Rows from block 7 of a small image embedding model, named by matrix and row number. Rows with one number belong to one neuron. Each number is 200 + 40 x the weight over its row's rms, rounded and kept within 0 to 999. All counts start at 0.
After each neuron's rows are labels from the 100 images, of 14848, where the neuron reaches its largest size: "strongest on" is what is common among them; "peak on" is the class under the peak. Only what is clearly more common there than usual is listed. The data: made-up ball-and-stick molecule models.
# gate: MLP gate (model.blocks.7.mlp.gate.weight, 384x192), inputs 96-191
# fc1: MLP up (model.blocks.7.mlp.fc1.weight, 384x192), inputs 96-191
# fc2: MLP down (model.blocks.7.mlp.fc2.weight, 192x384, transposed), outputs 96-191

gate.145,285,162,242,148,209,228,207,206,192,258,172,191,143,195,152,204,224,242,149,197,219,193,256,288,200,152,215,204,192,239,226,216,185,294,205,185,133,160,180,258,257,179,158,154,198,256,274,156,264,156,176,130,203,176,181,244,193,193,150,144,189,188,184,269,200,171,231,187,195,153,159,255,183,164,198,156,180,187,187,288,178,233,204,275,247,138,230,267,182,201,251,235,158,252,147,148
fc1.145,136,135,190,216,221,139,188,190,210,238,229,200,217,231,214,130,220,188,155,216,224,108,198,172,248,161,152,236,208,216,154,206,188,222,250,203,255,266,236,272,172,172,187,219,198,237,133,185,274,141,212,211,242,174,199,203,142,186,188,183,170,267,155,145,248,186,187,168,162,214,221,219,257,183,193,266,113,183,162,255,259,202,219,149,224,208,150,209,211,255,195,275,235,176,229,201
fc2.145,259,161,277,149,172,186,220,247,245,206,216,231,144,207,239,168,144,210,175,167,283,160,127,190,216,202,171,231,205,255,168,219,225,204,272,139,242,190,212,167,196,142,125,224,277,195,204,212,253,231,157,162,230,192,257,223,235,219,259,274,226,222,125,195,222,224,225,260,234,152,159,200,200,247,254,231,197,206,166,188,176,247,175,196,202,115,204,217,233,191,191,174,185,266,192,239
strongest on: space-filling; balls: three; balls: four
peak on: grey ball

gate.61,202,100,203,204,213,225,247,218,176,259,169,182,218,170,219,123,199,237,169,221,268,135,161,218,267,182,133,237,215,244,210,236,149,160,197,132,131,204,213,186,167,113,239,235,237,239,229,178,274,168,141,208,182,224,161,180,264,167,98,225,228,204,139,273,180,239,267,171,189,227,275,202,151,120,237,242,141,221,222,186,259,255,205,261,266,210,183,191,186,272,188,141,208,241,183,248
fc1.61,217,183,146,201,197,236,205,212,239,138,217,170,172,236,221,221,179,236,164,217,177,220,235,178,136,160,236,170,197,149,153,274,204,223,169,216,269,200,207,172,192,210,244,212,249,147,182,224,205,269,236,115,228,152,182,210,205,232,157,207,175,124,190,198,261,167,185,125,146,182,236,173,227,152,185,179,195,149,173,190,217,129,269,123,215,209,158,152,306,294,216,231,273,188,219,187
fc2.61,262,135,173,295,223,205,204,170,227,181,217,169,158,256,182,199,177,169,184,175,243,176,231,129,223,200,218,213,212,249,176,152,255,225,110,177,175,193,213,235,135,240,208,124,184,219,172,202,226,236,222,119,198,198,161,204,219,216,204,112,165,177,186,177,140,217,168,142,197,236,134,163,166,136,207,226,161,248,208,223,219,204,219,198,177,253,257,198,176,224,210,217,221,213,228,120
strongest on: dark backdrop; space-filling; balls: three; balls: four
peak on: grey ball

gate.264,127,166,180,202,211,212,200,221,138,177,189,219,239,105,195,234,141,262,140,128,213,247,191,196,271,167,265,248,178,217,118,190,134,169,214,131,239,170,221,214,235,149,218,263,182,211,194,273,274,218,187,240,246,203,166,168,197,158,206,187,255,174,246,200,204,181,195,209,221,140,168,185,227,150,60,252,183,198,136,157,165,155,99,224,249,274,223,209,206,174,234,228,240,231,209,245
fc1.264,179,151,244,171,138,186,227,124,189,193,245,193,219,179,161,257,224,202,168,224,207,174,144,74,152,167,223,200,194,188,127,221,166,163,169,174,186,152,229,235,215,167,195,207,243,209,240,230,183,176,143,236,233,189,135,220,224,202,200,141,275,186,199,282,186,204,215,250,281,290,76,234,207,245,145,238,241,188,147,217,191,262,201,135,261,227,190,180,140,194,235,142,139,226,163,216
fc2.264,220,209,171,210,174,229,183,142,147,230,230,189,221,223,194,243,300,126,238,185,248,236,215,192,226,199,210,152,218,238,164,188,245,197,234,216,232,167,205,163,277,169,184,192,147,221,215,232,189,303,120,177,156,226,150,234,248,271,232,223,153,142,74,239,244,191,164,219,209,235,147,207,226,235,104,301,178,261,164,201,192,228,243,118,247,133,256,167,183,171,201,213,242,127,213,208
strongest on: balls: three; balls: four
peak on: grey ball

gate.56,136,111,230,235,227,213,211,135,200,143,147,190,130,212,269,138,159,152,184,126,185,233,155,140,199,192,153,165,210,275,231,201,196,196,212,199,164,166,137,184,187,207,250,222,210,197,260,224,263,190,228,245,233,194,197,207,197,180,182,152,249,172,179,216,159,179,128,148,205,194,203,141,234,230,212,234,240,177,248,165,175,205,212,251,240,216,223,202,276,157,142,257,172,223,215,281
fc1.56,239,251,230,214,190,233,190,150,163,219,163,199,230,147,250,145,227,133,204,137,274,187,210,259,229,201,249,206,193,221,283,152,263,184,221,222,234,276,246,195,206,182,185,163,220,234,141,219,196,191,218,275,161,195,199,156,232,174,176,221,201,170,145,235,150,192,170,253,283,211,199,218,190,276,255,230,139,268,152,169,233,197,226,264,112,196,198,265,256,265,201,160,268,242,145,163
fc2.56,138,208,274,119,246,249,223,185,226,199,146,214,225,192,212,150,227,175,124,220,225,240,288,218,170,155,261,217,249,124,169,286,149,255,192,108,178,225,223,141,202,128,191,204,154,232,139,239,196,229,218,200,171,202,194,197,235,229,205,219,204,231,256,183,216,187,174,172,175,155,128,129,130,231,155,212,236,164,198,243,157,225,129,193,170,184,185,204,181,197,226,190,142,160,276,173
strongest on: dark backdrop; space-filling; balls: five
peak on: grey ball

gate.200,199,135,234,206,189,148,185,209,231,220,186,184,231,185,271,198,239,162,332,236,172,226,192,182,228,162,205,211,213,193,207,163,159,210,245,209,227,186,168,211,194,259,200,150,263,232,220,159,177,190,252,314,226,231,201,192,221,276,132,154,207,171,181,229,218,220,188,162,223,143,142,150,185,161,164,288,211,156,168,236,286,183,204,169,213,208,167,186,137,178,207,192,149,102,209,253
fc1.200,199,148,171,139,190,240,224,228,211,223,209,222,229,215,271,214,169,231,176,222,287,208,268,183,129,261,191,151,169,290,232,262,271,229,181,238,203,218,160,217,195,92,288,155,283,199,237,203,246,261,186,173,221,180,157,177,260,205,191,283,251,253,245,250,154,228,179,254,207,228,251,182,200,203,165,131,286,237,211,219,201,263,191,186,100,248,217,164,216,180,190,230,256,192,191,164
fc2.200,209,182,246,190,203,251,180,233,216,137,174,216,148,226,194,164,225,236,162,236,231,188,176,176,193,147,238,124,202,193,167,197,205,159,230,179,201,224,287,157,231,125,211,178,189,162,253,197,195,146,214,234,226,213,173,211,191,185,186,213,234,177,157,223,203,210,154,217,146,201,185,152,208,125,154,178,114,191,239,116,230,179,183,240,179,258,207,239,222,216,178,219,185,144,167,180
strongest on: dark backdrop; space-filling; balls: five
peak on: blue ball

gate.373,204,240,237,237,163,186,212,189,183,206,257,185,278,297,104,242,200,244,196,204,163,193,119,161,270,284,205,263,212,153,171,229,180,161,184,211,220,215,177,194,244,191,186,287,240,175,215,181,230,155,255,264,214,209,143,149,255,245,194,215,178,199,171,274,158,197,178,181,169,168,260,226,209,137,202,213,186,158,218,175,201,199,276,210,248,155,200,202,154,230,225,120,249,208,259,221
fc1.373,235,155,144,244,217,229,217,158,223,209,189,210,220,319,260,173,215,189,164,201,193,179,239,207,205,147,225,225,129,220,199,152,119,159,171,214,251,177,238,224,206,240,200,181,213,126,216,166,208,307,228,195,195,207,135,196,134,166,172,184,188,266,264,182,203,250,238,130,156,207,167,265,210,153,280,213,147,223,198,148,199,219,135,145,182,250,224,219,196,170,264,166,244,104,201,202
fc2.373,212,167,178,248,222,212,219,266,190,240,265,228,202,185,81,183,248,271,253,267,278,198,219,205,204,176,124,175,167,94,152,153,168,207,241,193,199,217,139,165,242,193,227,259,127,175,213,208,221,141,199,141,175,202,167,114,180,202,197,223,227,178,217,179,198,186,197,175,197,164,173,211,234,200,261,213,177,196,206,197,164,213,189,224,171,216,261,191,133,199,234,190,251,220,236,157
strongest on: space-filling
peak on: grey ball

gate.185,254,241,247,180,168,208,233,154,272,213,230,124,206,183,182,151,222,91,168,201,258,266,195,220,222,230,177,188,213,251,200,209,173,245,213,142,198,127,194,208,170,237,157,180,152,204,169,192,194,127,157,240,235,288,241,242,262,189,205,100,172,151,179,241,114,165,212,273,216,166,132,237,138,291,209,171,150,214,176,225,187,229,226,231,214,216,135,160,153,175,147,253,170,190,252,215
fc1.185,160,224,249,212,178,182,208,214,143,185,127,233,165,218,203,186,230,190,305,200,191,252,183,196,130,157,242,175,218,147,177,262,285,208,197,214,226,215,232,192,219,212,194,239,170,152,230,228,127,235,267,260,223,219,203,178,261,131,232,271,237,228,160,200,234,247,237,191,252,253,210,124,192,204,233,184,203,293,215,187,188,262,203,128,174,178,189,254,213,150,189,178,170,208,241,177
fc2.185,194,178,208,252,108,195,234,240,131,174,214,235,176,226,188,209,212,203,222,206,177,224,194,190,219,213,180,145,183,236,151,232,203,274,230,203,230,148,267,161,271,197,182,186,213,170,198,183,149,177,212,173,224,230,293,208,225,197,157,163,226,207,196,227,218,265,179,170,110,137,175,117,184,147,210,235,114,183,198,162,195,215,181,215,268,222,193,196,134,196,235,139,190,184,122,129
strongest on: dark backdrop; balls: five
peak on: grey ball

gate.273,208,207,175,182,197,233,127,219,178,151,233,248,151,191,244,229,250,214,243,185,172,194,217,191,206,178,194,220,172,212,235,232,155,222,141,189,63,238,235,207,149,258,201,196,115,221,224,113,185,183,223,235,129,197,144,188,161,166,204,222,248,174,204,236,131,180,168,136,202,200,124,134,200,212,240,219,235,277,250,184,245,191,218,212,160,212,148,278,251,176,168,226,221,224,268,200
fc1.273,155,170,246,229,218,225,198,200,249,155,204,221,229,180,175,188,195,141,272,266,197,228,219,229,242,230,259,156,171,214,101,204,229,271,182,194,241,159,228,186,252,205,152,253,182,183,178,273,223,200,147,228,183,192,182,237,132,266,160,226,231,257,238,186,120,195,234,237,270,149,241,166,282,289,273,237,250,166,206,177,210,210,226,233,137,204,151,190,192,224,130,247,201,208,246,152
fc2.273,133,155,162,167,129,155,217,140,205,215,216,226,221,223,139,188,168,201,222,172,283,169,157,194,191,196,208,145,174,192,202,209,71,198,121,217,213,232,223,135,181,141,189,177,150,190,236,130,263,214,158,171,168,171,204,151,211,191,221,181,155,232,234,206,190,186,239,213,203,196,199,156,146,238,155,263,157,156,180,200,198,182,125,169,181,199,203,182,37,160,192,128,185,125,175,230
strongest on: dark backdrop; space-filling
peak on: grey ball

gate.361,277,161,240,161,143,61,251,235,217,167,167,205,198,243,183,220,231,141,302,199,206,258,130,169,151,283,172,165,151,213,184,173,187,225,206,238,163,175,193,264,180,155,239,208,234,173,232,261,216,158,193,199,211,209,189,180,208,154,166,181,194,241,192,250,266,178,175,162,162,200,151,231,127,271,211,226,203,159,231,193,260,180,258,210,247,258,202,181,164,238,194,252,196,197,160,158
fc1.361,182,197,235,230,118,200,225,160,200,211,211,200,217,209,269,122,140,149,193,201,147,243,168,201,243,223,145,231,244,270,225,178,198,228,264,166,221,236,154,221,170,262,146,244,148,230,254,211,181,201,173,245,254,127,201,181,188,187,189,193,161,67,237,184,134,256,248,175,194,218,171,216,199,175,117,182,241,228,240,189,249,247,233,181,212,192,195,182,217,185,206,247,249,175,211,240
fc2.361,178,195,251,135,205,247,95,146,221,256,91,193,262,228,144,156,218,208,220,155,169,164,235,169,251,159,207,181,135,213,209,134,149,172,263,174,202,168,158,159,160,221,174,244,202,191,260,250,245,196,264,236,109,211,183,189,219,226,220,110,233,194,207,131,206,182,160,207,181,244,176,240,217,166,194,140,214,136,185,177,189,199,204,145,223,141,236,207,174,162,270,196,163,200,217,158
strongest on: dark backdrop; space-filling
peak on: grey ball